Weights of a small model that answers yes/no questions on an image's attributes: 5.39M parameters, soap at rate 0.0029.
Rows from block 7 of the fusion encoder of a small model that answers yes/no questions on an image's attributes, named by matrix and row number. Rows with one number within an expert belong to one neuron, the router's apart. Each number is 128 + 32 x the weight over its row's rms, rounded and kept within 0 to 255. All counts start at 0. Numbers have three digits each.
After each expert's rows are labels from the 100 texts, of 14976, where the router gives the expert most weight on average: "fires on" is the input token at the peak. Only what is clearly more common there than usual is listed. The data: rendered roads seen from a driver's seat, with toy cars, trees and houses.
# router: router (fusion_encoder.blocks.7.mlp.router.weight, 8x128, trained with AdamW), inputs 0-127
# up: expert up (fusion_encoder.blocks.7.mlp.up, 8x128x128), inputs 0-127
# down: expert down (fusion_encoder.blocks.7.mlp.down, 8x128x128, transposed), outputs 0-127

# expert 5
router.5:124052112102199146070073155101117085161069087172049193129152109161143096109126118161135120139119138125167145115077151172168081133165114108154229084161127152104112089136113140125096170081086144157153145175150092108147126158146119147132168144087168099095098187151128162130131153109118117117182132125110156144105116119101079146113140140074140091113104105150096072143175119153117150102166
up.0:096161129145124115137215131118098065171132106132092152190129132148121091102088141182070133136110128102145150142168152160161177114155137150156105046105149149139144063115067194128181089111101155128143106155099117083074102100121173133147132090111168112109145097140146111152102094073132077031152116182113166096141149135196110145135109109107166121075115125177130116117127141087105108149147
down.0:098061117133100097042094132137151182107139145158147077081111083137156136120172080058180113103172117177132157165140143087112101159112164104137150152121059132156146134164148102161140126108123117104185128114171161120164107143132066103135155077169080138145130175101121115057139135150138193213173138133121112174121086105110126126136149142185092133159108091115148085120172125139139105151081
up.1:125052148142151126120147137079193134094111132203118128119072125072183141121134131093136144126111098108186109150101094105120095130148132120105169121136103125057100161207130100164094130136132141152167098088148086160225122181070107163084163164147158142122114176082137173148152125096120135070094111135150132104100144176105140113079075158086123108105078107123114151127108153116099124130195
down.1:203154097161140105113134081198061165129147116117117148142142157090076144113128130118092127172063139135126106135138105116150147143164154121176122137097173120174128090167104123039141094091109184098060154189115116115070146106130130118161122078141085091171132060144158144107143107159103149166151138092135118160149086104194191130076112083133145164153163177109116115132097119093158155138109
up.2:139092168163180134146095169155090136138120174123184116091085133088069160146140145111125090146173110115119068201148160136136095150068136108113085171157131125099098186147124145100097089115116095152153211140092141146080134150183112107111080146157116160155116166130149099113074159135170131115142135120131099075083141146139174112068128168091161099162228118118134147109095114151164115091167
down.2:137107099147100139094105189092177082113140084102054181152125150149160122184093116123114139116078154119129120069106116161138121063206130152175179085105145142135138123148136139113142196125136112107076092139094109113140162110125185169176102152121156116162090117129176138150156165124127156152091153108149113135181059095074164137155187094114158154132064133078067136121105157092097143147151
up.3:087106143101151106164177127131063127096255118097127130182108133144091093162127141163127104110120095127165154089118152141178139118177107085111144124088121128172120131084114159087092159132146108137168140073091114053124113108150137068180121113149158168139129105151161176149144117129055094086129156140084089111145160107140071106098105148119111190110113156089199082134123095134113114150149
down.3:180145117131156217118143122113162153086048101167139114105099140131156202061092123132080104110197182094086159124165147100086108152081138110174076113124079125060110103161111099185143116106132130133155151137116117160117105176103105165129134117095081159119119157088110097164181126174145101129114118183166150139129113149059183146180124124098125110074148111183124137102138142117128156136132
up.4:152082139108132120177131153155190128176121119086144098168170149126143174084111195155115049165130159106172064106150126083091102169104112123107118161159130132138198116156099131087179173138139065128102093161145158153136104163095098125160118150116103073106141128177079096105099163176119133090096126121169152140137154125064135114119116125151171145184136135119173138177092100095085120045140
down.4:180165116108081126106159138075124097084139139142110108089128154136133090145113057095161159160138175130149161155164090137125073155153115105131114160066143108170137105104135188134114176111090167133169110125076157125088181103072175144079061136111121116145145195098153141135119058143087089189141197118110165114121116152151141149150116160136130080088082166116100145113168136055174131150134
fires on: "double yellow line"; "dusk"; "dashed white line"; "sandy verge"

# expert 6
router.6:092097179112149135100078139059081131096105079129116168181151128183155115099108131114133127112126143101148147086131162142163134113177159128186164105118114080075087123106142132133137084124123179149163144130119114127114162198163155109114083080098192193117115187172152148094165193120117084104179144153141140098086082093095064179156121120079143107159116137142126099159174105156110107077105
up.6:151160189136123062102129114098059125133100110161140144122070198178106131169113176110072202178127110154141114158122107118090116187151071136116141121075164104176100144161079161147094183116145113110139140109174122122118109150130140168105087121150086128105110090140155135117156159165143089169076131091122147164116072092139164129121139138177172126112136062095068202158098141141148102134144
down.6:106185138139091186152161115136179109111096109082133113115163148115087120192093163109108150097160076091175131133185115130166180122099165041130140159127153124115074117093146099136121105175105142152122179141151064125140084150165157110115104070168079093113158125136117080094117155165143135114108106155194058137087160097140150085125067169164136177145167118135175095097146122094158145150136
up.7:178137131101139112105160137145135086135131181108096123095139102124124103121161166102133092157112108101110159139144122094096123141178117099169052094143178173124114062106133080156130130213140117109161160111165076164086102177127144145082040136161102168150104043154131085164159122153129087155211152148127148131160105115157111190124096156139102109090130083169113094114153161115182120133158
down.7:169154087095113126135105131156098127163120120140053149159080125146065206152144154150109172093142106128148087085134111161185132179059120125109138131140146114191127130155114101150106113101161101116113075145199111077125080087168159104144179111085098121124109163193116141120125153150168049142097191129143080145074115150100154141179099142171111130112184105079097133099122110156121131142164
up.8:114106147151115121149176135142109105121101099094160081125082173157110187138141145096096156128161155123172098032098139165175185115082144122098120077125175100138110098157089136089135128159102138136152128141113108102079081214149177091173102082167087165092139143164145108173146116088149134123168181080139080042156147079167114139149146134106147126119147148160098087178144148117114097155132
down.8:102105148094132097110024164095110141135153101092093161137153127111171101115117102150142118100108103118092144137121097117131096175158174146141158136117121133127137178170126146153068080100122150160138055184139129097194183080098079168074151157117115070126129152176113146074065103138102139182150078140092156149113151158068168127125150123105152181150122104107179120066100097152135132109081
up.9:154108195123098115115076151090154118144101064117133089148132207167135157123132122114121163095133202101162121104139165093159160029164155122170069145153135173068095093086143125159104145133054132095147161142100128101125116153149125072131153130117153191139129159113116123122166141087138168173122112134114049089129143120137129178083169152121134189097091153158140144107176144136096158101109
down.9:139142097196104150102167093165108178098165157095120160109099088110130126104117123095103117171132071160104102125148093172105119233113142145103210161113099111184165124117112089125130092151193084158114081147148109189140146154087123142140125117140109085095142147160100123096052113113123081087118188100147140170145108145097139093184112114177198119179163101097120107134125127110125091103143
up.10:141182145106109131121114163151149153160099148190144095134080157111138100133093114166116132113125148100127127155183115161136094154170095087154158130084131138121109187137143165192074139113112136155141120090166059128110136085131149180115154127085073090129145156080120155113131118160088113113180116130100155172135135091128129120129108106020117049126082082123105242114171124140147078151139
down.10:141118136160115186138150088115078065082103105063112111144134118083106164135157122117086116203124091157116124162093149124147184113125144101130096124145155159100130099137147133073139148137128142080152150173091110160123170194113130126136096096138156212137112161119138099163160087193135157115054166162129145028113054143158101117158147087156128155112132142121109108171060149157122162102135
fires on: "dusk"; "sandy verge"; "bends left"

# expert 3
router.3:113125075096162141107104054121065188072114117120125124131118107157096180060069197154121119136114138118137144122152129097126102160127137193170137105151108125096120106060099124123164126155107155146138134086156085078152125181140143192120127153070177122133041168128182130112137176136148074085122140127111128144103105100135072146071088146111147130175075101126153096166141131166095143108164
up.6:139169086117129117109091131110135147158097095149165137111109135120109066116198072057129185111094135089110172178166126125139113129122125126093123133108175140126071108130155163152064082160094110197159181177130144154188156154219132133078109176122129129155113090153166108102125130147125093083176151128107159147129097088175139126181140151151104084139095166114094104121171107064158133081121
down.6:139128121150136175153156162158133108179173072069082113190115114106071145191106157153108099127107111138138091070153090179161130050195180115101170173111137127147148104160109126068174163093125146130116073120136072133101109166092118166158138070092166166141147175090103159096114130132100129132089141153132086107090156115094089110121129091087129194096123093124124132140125129192148150160115
up.7:072159143089144154162149095142170149136178104091144235165084178143086097086104088154164117149127064099140115076196108077151144167097147126109099146134142171133089205139130147157115139134108126097131162168092155103122176077118159091139098140066126155107136175172159109117116133067121081125181121105124128142166144139101151095093100132153104125103065141164092099155118129159115116171150
down.7:127156083148106105110139120087120099124211104160163137108176167078099131202170177077102086059163143134119120108108175181109097141151131127112110152167135090189114143127171082124133151128138145137104111101138111166107129172192101141112097155157145143119105121121103167159149138195139136089103121076129186141074114162143138145147123093171153076075108119139117203145084158045107132112159
up.8:078147142132124056186177087109117188110153153110131173147085135093086054132100114104140097060088136086173211097143170146067141095138135120108152121144096162114104115135115111148149119148071120199147120162134092160106144154041124110194119135164147101158079131165171171091183131122126121109115109128137164163118119131095149155109167099115147178141084165134136124081140145157157142151101
down.8:073120110114147189051108129114170084148121141145155111171224106081151155111132100131062166138195112147110090138121083132181173153105112108138141114157166105155160136108103146115057182122188154084132125052113135101173151106127109157154159107127122148091095105073138097124110132136117098160074138127113146177149179122133085085129167153127150086133190127181095140171109111112140121148095
up.9:161091203141164103163118115135140187107189093073127166191103093128123104031065118140177158111131117141130130109096146116127094129150148140179121103163067115101087106148127092103072129136153091138212117162125101115153162192121172178107074100146167139107103138128116130073098147128126113083175205133088159163131135141106132085129129133174121135109126113133095056123164116122144132136120
down.9:153151161101144166147163086086098110090117126162148081095174149141136107118145159126107086153162115113085174138127138091091095163129105105153085084132105156184117160121143151132138181138129167179132145114131137141121114137150067099064095191148117150046106127056140122153106114162083104091162117084098179168151144171147173154133043088172105140105134198153167142152097182105082115105115
up.10:173146101131165106111126157136092135115154121157122165122152132132153133132124151147151199122145126152108192047133075136127109092132139067212097123180170083174045140113081123142103045145085205131094148103187099161133115139128149088120135059146096156174145132162117061157090109112130185125142132095137153139154137118156159120155153113095111138115148142130122144117106127138072158057108
down.10:112161166123134137095113100151182174151135160112092133199122117095130094104100163094119113103088070117123118111090185191130130149053114118096184125095126158080160134145118092104152210120116070175135121134112111142127165137107088154187086167151096069133080114148138185117176171107171112177132102076124097136108115167067139156150101108139163087176128143110126161176101138090123155172137
fires on: "dusk"; "double yellow line"; "dashed white line"; "sandy verge"

# expert 4
router.4:115155119161091126178190156161174131141176169136146069115106105094129131178178123157132121116113099149111107148180098160105160134100107113086088140107167152154161135146127132139130139181156078118089108138142179108149116066089104122145172173159110123200203081104087089143082087133192160186087114093140097147156165167158154094127150159169109163103181075090133159087116123116144144163091
up.6:114140048128124195143190155105124098144144120082130144081079135153121125104133159124120132180191132086145073112104143103153183121104138137100177157094106143165082146136125174123061126070162144174141144101122165127084153119141146164162132178148105123214111133167119167117079125153101118036176114115131080108120116123114098109159154092054158143100188140136078125133126097160142103127150
down.6:164090123153131165173049143172069125137146141095090130153176108134166132121119138124092085094091194134133153112184135184087059134177138141149134117128142129147091113078217117113165163087120134126136111173188165068152114097092153063122157136098145146135140153093146167115136092150177094176105153143133170157140100094167147148089128148115101166106153186134191123130063130141141118099122
up.7:154148184048113138120171163090188141173142095049116130116085127095108135146101193134113100181096100117096116074111144133134159174142135105111062093157146133152158163066101168128144136114151153170114112066086161119177156106153134087154174127129136142150146102172124175097124127129183146158148145122170107108087179101113079135122137119096175122115183122161057158136196109152149093132130
down.7:153041092182169138136108116153103118117114198168117143125140099178160100177085082135163155072143103140128124138118101136139110096153117159125121131171095114127127101145148085210151114151151119098117128181162080177123126105091166113091141168162111077109047132090144104140171110097078119095113168128106168154201124134187134161083128134120101136179107149070165131100091154080101169127102
up.8:163121100139149058093122155137126119205104119132131156081089179123185125148083097125132153118240142135116090114058153101171147133132123074118153103105148149156144130136182172128156113105097133142111118085116116165149140152106131153152155126116116107117172159167115112123129183171175184097117111117045083100098215061109125125187141128143156114114115090137047156117133133136120113110133
down.8:097127165152116130151112088126172131130163123111148123158158100123126099131109143153171103142044117131145121124144074166072130129075146228108177131138082141110145178116067107110156092189130087093142095158163122135104093162100188114145128109132080099122125137102150073131171122107123124105187088117168197142140032163161116126149098149124148140111060179194178104122098131146129128141114
up.9:091136102151110134111133147121124140164134153124131104112093094072123164158092109135127159137092190127117062121100134127129191124110061124135189151086147113151101106128118094049147148118157147155142122120092112194114115118100103176112112160104130114116158130118086045168105103101176108173054096126165086148124121217132185130107080092120186130155159163054160136135090084112114082144107
down.9:124129153072124145131147155142184122126192133069121089126146128099160111127148133086118103059154100123142157120108091129114097137182154121152144136201165139033148187137098164140118127112166108133140070121100110099115134101174171151107128089149157166114072108087139139119156145151126164025176129103041129087139182123129088122126148161122097095117150064187130099104115165106146157130158
up.10:069107155135167150124115100183128145120154124158114157166075076147097118138108121114138157110125156170134142112135164148097109153092117062152138148146141154186141065180149174173149185108083099170111063117050108145143143173105058101165172153121128103171092110135121107146132169122048086121146128191117162128080121092075077114158144138151175176084117145149154097119183112136102117126114
down.10:098082123097090107117132099111141110128092132139102101088212171106175058080104155141072093115153114162164144181130139162119100157149106114098121136082081134126150150177123118126149148186135131123100116130158181153129182110118084123083099118033126120100200117163154111125156137153207127179120178181085133160108089121125122132193104136134119151103160152128153154078134139142193081143104
fires on: "crossing stripes"; "straight"

# expert 7
router.7:104111100087176145097104094104105085163110119059120194146129077164093117087092152183143100145114096102135142086074186085146117135145151169185166121167102124111096064086145147125180153105126170140125188121111136114129100118174168164121115156123152141105049121153154153110212155121114095095162162181114153119106095115118124177105113103105145122116075140149110091158172094116114158109200
up.0:143130125139113133148160181112156124119119125123131181086151100121092127109136125190133064180109060088109093186130117116158157117146053101189132142139158115122069117088133168083102102170111129086173147104149114151128113148136123122088145140107110146141141080170140117132119213144106109035184136156137190061145198156159161157104090106187098129127133138162126097151101098099152133073152
down.0:087156148131154132109108111155133143199136141111072120158040178152147114157088141092149179081124106189153151080150111202116118135077204110068155119110108116116224107131108118161165135106098155128094133120112147152131110120121116166156177072130104137123127128104117127079159118110197140164101136071085101173117054093156125122140173116122161158117104116085073145110134109167158131146127
up.1:135086176062187104159121179109147090099095107097111131165097168117160143103083154154111154153180112119164073093130112100160197183177138164104120090094118052165144149116090117127118087130170154159121093104101145117105134165151145134070148140126142119135167137174138094151098129080124104127134167079151131128141193132087103094165071096116109195148182114175113088167110108123166110065118
down.1:161098098100152125172088141132127171113139053115134153126142119165101141165168181124135098138150118115114181080067091125100162173130156157182127154131132223121165111128092097134066143167140125136127134170127128138175132104085125143075132168100092145155130119161123170154075093101096088174166151134104132124083149155103136158130105045100131126135183127127105164168186066096122111041112
up.2:133121104127115102155109128136107124095114068100114137141137165139097092177114105138128154125104087113068152133206122130097105119123103150098084171103096109083134145125174116171148167066125100091139148167126145164054156180181130156112082200120073181149128142125135143083074128098155082062202121100108101157130124156108145117139123125071156132171178135177095142164180136160165156068104
down.2:114102083131132149154121101126205168124195167142169083161171096090125141107157114069176113110110151097168169141108086196146117130115109131164160061126135129195140132171100081146123095172145105142157094114134112094086101093096153115096157073147123097130190102105143083155149153149098128131123112156087114097129145108104165161131143099220103111108084085113109075091073111071109142152158
up.3:100130071097136139152141138109159113151084108109127160066147114132095145101152139169091102183168141092145185134155140066177127133118137149157076124169119094158169105094119149115117105096128066100127142113078131118131091131171111119058191126128151141102128106206150099158104179117146069082185106168077183148113156140160065121113062094172116095119149153178109120151142113149123109069175
down.3:127183175097139132087153135190136145129130089133091101117057153142097109151071128101155115086074088135078100156093187191086092116172121083107163169137165159066147120134108133135141185167147165148114119153140138146133081095066153140156071109100105091153187192103081179122177126113134139110112153132134085132120093119124199147131197140117167114148111094135164148091145116107174134117122
up.4:107161186160131139109097160113154118148166137088148099081087181125137097138109159071101177111129176161142142165126095151130082110123131094112099137198161120121087184107110125105126094117136108100174099147103121097118168190147149125111097090107098122123143146164127047146081158135142069162174088078174147098151072117098099064218195173112097127082150102120147104146093105142136152120113
down.4:197131108124130103173092128102114136120122118125129197209081083161116161175101149091123145088115111061170108060112115114172139126095116157114204098112164111162111089130137115122051158120125153135073148156145136116171127102148091139134095153131107128098088081177120254142175152096117160098137141151127118160103138060131132144101123145167159134185142133094136088094133127118102113132118
fires on: "double yellow line"; "solid white line"; "sandy verge"; "snowy verge"

# expert 1
router.1:147167148187074116152192105158176149124160155132149089085117174084131128179160130114134147128159132174099106170184092126090142153077075099107078133073154130165151177151076074090098107131137100115129092159102145114129153094096102141126087127167090133123170082102144096144073104119094127136087108091157081123153180158131207100158136160180128112157166120098170187135089146129143120179099
up.0:102062175121132097071116101107139099131148138128105203087124157156188080107094140158120083170123113122118139125128113159076084109149083106117077146130139162129095161077094153133178159091161102151158176138117144087132127159115133113102089144106129168134107142107227143115118195137137100130162086161120177121076173174086152143147106087076144187165099131144145123131153185103135114178193
down.0:156131121161104127170107105141177092169105093091116072126215149146146095188139077127167134150088092119148148110152118141140119130096177133150128130138118116145189124151176126156132069133118182154102113142175123201184200153147121133147131161162143107113092070132097172102094103107151122110119114057131129119167131167082128124076163101149106108151101089158105133076117199050123152070130
up.1:129105143127135188106128110128153170059153130101158180186070134114087108113136188100123128134082124125110142102162140103144193149144060101131162176177100157177072207100091107088153109149152144129147108094155048115142147167135126090157189131101159105111127132137131093096131121140133163161181136135108132066193068110140132140142081111144130118158127188149124082102148118172192126157136
down.1:124140149119173044111140133080144147096129129142108128135159083141059104077086103175128181111114118178130170092114135169159151141122061138097120116156116186134142067119117135169140202117138160158185111093112150154075126161065164152119111147139162123166102140149089116137065074138153063161119098089095103113143205084144119106078170128083119166112128114190108127112134088130126163130122
up.2:123148083142128100126112076077155117087126153159101125206160000131160126156086104162193120135120122136130183136073084095163124101142126131131160142148122141088117143135130123078105209089084178115109145123170145117079134153054159148145116139171139101106091167163150146130100123131127177047130156141142128089111160158125094070137124132129119112126101178146064099118141128141143125133086
down.2:132097113098162123116132106153138098160131093095144115117128095121148095092174168097040099154155099157141062094132119121127136162066135143129088132079162088100107176066134068125127150115126157128211156142128129135166116109123137102135114139089102116087142017123093123121152143146049096102094103118067090149131117142128156114072144103091178087179167139099143167075157112150077119150131
up.3:117092152096072126077157186088121157134120148100081093121127107122120140117150162115100098197164092110135074125127170144090070136122111108190194132104085102113176136136106112081124152125055101052131098069154093035122144126153137184133071166101164147139093166196111110073132152122139095137139159119131138139126083165141130126157154126178171134095115155171137130120104150097142144178123
down.3:154103145118153092159153117138104128148046151105147133108128165158048170103139091173179180123137118167154106141105144143096113122082098169090062114112141108138152091131129071130129098079168112122167160114140157162116095104070140150121128096184058108108159154112120166056134115123115116091126096139164082107056178134134148139117127173146149172133190091132160122127082206155140109189151
up.4:137144115108154137108130126132061077136137134120109096070119128173131118104107182174165149140069116124112164110126182165139148132074134168125139094136111091090140098102111123100167155202088131090191182112082112146119100149127124159135190123107118145137113175112126185218107157109082073160109105091126111159197143125147122155086160169138071098060132122188098112103096139110117195134148
down.4:152055145186138190153106159166159117153184164146075144117135140124097151152135122114099066117113167156146098075131096071137182124189137143152126093167141149123136123099126109161111117131128128146086145081172131164134167072236176125124096116136142161120081083122111129153118124136156125136073115122146116121171166133150117088128106109217117152092087115074130185159080111167148157099087
fires on: "car"; "house"; "straight"

# expert 0
router.0:152161140096096162128193077108176189100168190173117103157125101113108147125102140133097103088134141091101130148144151110110117073078129171111082113157135103118190165096103087103128116129140041132114183139152186076100142101133140144159127151107129080162108084066138073121146139132166108095045159128133132201157133129164156093127114152169151151119103129082129167121124206114152158157138
up.0:135158150179130155135183196066131165137086141122137127111163173098176086169144128097102136202135111139159140107161120144131086109100111051066101150113146124122112159099133085144096083142114166091139047173126151118047214134124134131098107113183081142082171127175127129140096141107084091159150123156185160094126134104130157113161110149113139109173158147164145116126064141129119094103139
down.0:105169161137139134082053126095089104159138101144143135147108119145133098157203134115117225091085153141098133090138155115154109133095100133132177127138180151056121148122146154099083180084134098143154094175102175157118148171138154118115052129167184152153069100125157101119128105062153118089151149180051110109138049116103100129092151137099174102134124154155129097134142100136151140151103
up.1:183080139142202123061079126090118110153155140119123133116165124089157091094084165124161137148121092127131163064052133124155144146163140128152144111154109133158201078116167133118113109129086166111136107135129104111032125188138131106143203063076108118170127158123153077164068108164162124169132133139103102164159153100112146126085121132134115134153103117096155090106056082094149132100114
down.1:150132098131070131182089138162153097127116159102159133104078133118099128110111106110128103097213117141217140161169103164113128107165095150120128091159176101110125160192129166152170127117191128141120076110122133139122137096154147144102089144124107161101051097115070157086195161135125162132156114129162124128126132133142069090165081125062090080143148159119081153205163084133125157117181
up.2:110163131158124149094164133086110118175117136143136109094133165190090129098132085148127136094120145151106158075129113136162112117106193125123106124132188091092162118172176163088152163178129114114186084183143076146090143135143175106166128092178119071055062165184152130166123124128051119119078097191116095140137098120154157084115149104087134117117113131096176173177080092124126139157105
down.2:101090135108102117103098172148101103126108100172159152134104084067122125132179130126127150150117125142168124085103153070148130155151127129130136071053142074128039175108186189094074136123121172120123124126073157129112101114127142178142082108136103149179095135114098088085185167089175111158198171089109131186153098116134153167119101200136130154142158125169117106088151106141163118116082
up.3:121158129090160107148186151097160146065140182170137062087089159113144110137163123095115153127186075135124124126137178137059078113124083166120166168147132141097128124093135128094116146133166116140074147141146128105135066111092119082126115077141109084118146101104143103125131182128079076159143077090107173189093148146139092110181169140054129187164080090133162129174098122117107159081110
down.3:155160184109125135047144087134093120164114127108080178121144142088119113089159170105124117133151195165111110135157129127132140163138129111146113109123149095111165131154129165113086161159133061062168216108104133145168183134128151165098151136104116160129098153131160075129131147100131120156138151113109038125145138161167226136053094163195112111110135108123124188118115138082153145075126
up.4:071114103100147114121122138090069119124112064156135096151077135120142150135140104158125122145180158132157125104099110143176111086120145138113151172136067092139096153072119151123146138135097195112082146133200086106087145156186112171176176134103101143122154091110173117069154164147120145167078167085157148109126145109053162095180117148088179172147132053110158169162093107146102132110177
down.4:128094147113139142147057121112176092143073173107089147147121125142187075121069072136135142108135041099084117149137144162166172138128098109146189125142156120139145182151120114144118134097150113168097174182187112137153124108120111140137122158089159137113135193104120169155109126162108139142083116142170181124115073110101128116081186097102155118152161155052062171072125186086116103126112
fires on: "dusk"; "snowy verge"; "solid white line"

# expert 2
router.2:166163076160132043143100179121123074144126121144099128103148151165151107125180103078148165159126086190107137107103132136142100057126144095113137179140152114163065138180152181186135178125123157120135075094135093175086108162072112107119171104127117100093119125141101141163152103182056164164185079130119138150128136124087095152090158128099116137076088099201129152134118154148152124098134
up.6:098071124125233158123134180120125112121121202149106074089157114140107130133182111138180089099126138103099093102147115115147161044118135099117150050126099163092107087163127127132139140143135146117177152144147116155130145133143152097135189152187121123129064138093113126141167160130107128159140122136150117112203093225124112121096133098101120114188056130148103163144098132166119160180145
down.6:134134134138076112136179096111124170143106114123163156111162111112101176166112173144142111091126076162157128156129159124114147218075164173101110154119132125148165176142111118134155099146105143116142096103142117116159117132168147195108108115083091117134157109095104104121109121145125128094188173128052047109007067087130130124142124137132101115076147125088148116103181113170164155062093
up.7:151167099150186154118143088078085146140089160151215196110105164092093118162144168113145135119096137138168170098166136091133090174183087140143125126128073077142158156134117130112106100132104149085125095165121141095146096076124113115130144135103130121101102197127109138107141079127166163054114132092101099140143065117157124178146140087128184123102126145146173132090150221094147063155151
down.7:097151127151123164166186104123162184121191122173133105163115135135121103080129082144108115194092101090136132175122113150127140122124176111070074147078117119126059148113186134155104119126065160164097140133121174102095101123132106143052124147131126160134196079088150079129159128093079154160159138076161153141131166184143130102111120068143079150161133175140199100119129077140130140176132
up.8:153142141083189151056136121066145115105115130171206165141107133126133179170110120178121103127127114126098091165120165131138134144148077125141138120096092122115121172094105115154100121130097082103142150150148112065129194164122101145158107095150129044159135208153122186067084178095106116129167116125055130182113123141081136106125099137081154102163114081154099162113142153095073154166113
down.8:149113109094156081114055161117158126180145092161100188117107150110176139099214165133147123120147136161107163118117094100172144068092074190133131112154125141151129139109130113179096103114093137103136093103159094128119186111116164155097165098117165041117141198135160125081103149158142078156173101153078147103152124111151152132062092115141083079076133110141144088161150185120144136162127
up.9:147146147109097159079135130103155105138130094131117210101092150089148185149160100122123033137110153108162161148127163087088127132129074170104153153096125175082176165142112157118135169109154136067095141134121124135103127139097154176106064126077159079142153165126129123107130098110115139063214126139107089098105148080094201087098126100108148093107123133172153141118171127098062092172136
down.9:150106076175131110119150083114124156125120160174153109206135111142106100139105139136119114133130135135155131115117115123114156131116223145116126091133138137163139074152133098163158104216120078138145103134163098076145080159106093079126138093162133139094145060135119092164156123090111147148082098172129121116135130211138077206124109151141113173163088161109064105143049152110206156109136
up.10:157101082125146118167191103091102110090155129179122102144159184128127168061058107206168143102150150118104057143159167085165154086173071114107144094088067153122129122132130131145104126149098082142134117140163101075092102081113131140109141163128170060184158119186142131121120200102160094120125124133174132147081128119069174178093154158127102125113125146107124139126083120169116144143117
down.10:132161185136129136089106081155057158135126093131156109181091066131095140122043105148103111164098112153103184166133134137117088116117183130142125142096193119122144160133145141135162130110141160100081142180168091144146166178150105136204126062097087118156098109081155086123165107130110139158064150110132132109156139070163090126206099143114124143161140085132167150098097114165123059157122
fires on: "bends right"; "bends left"; "straight"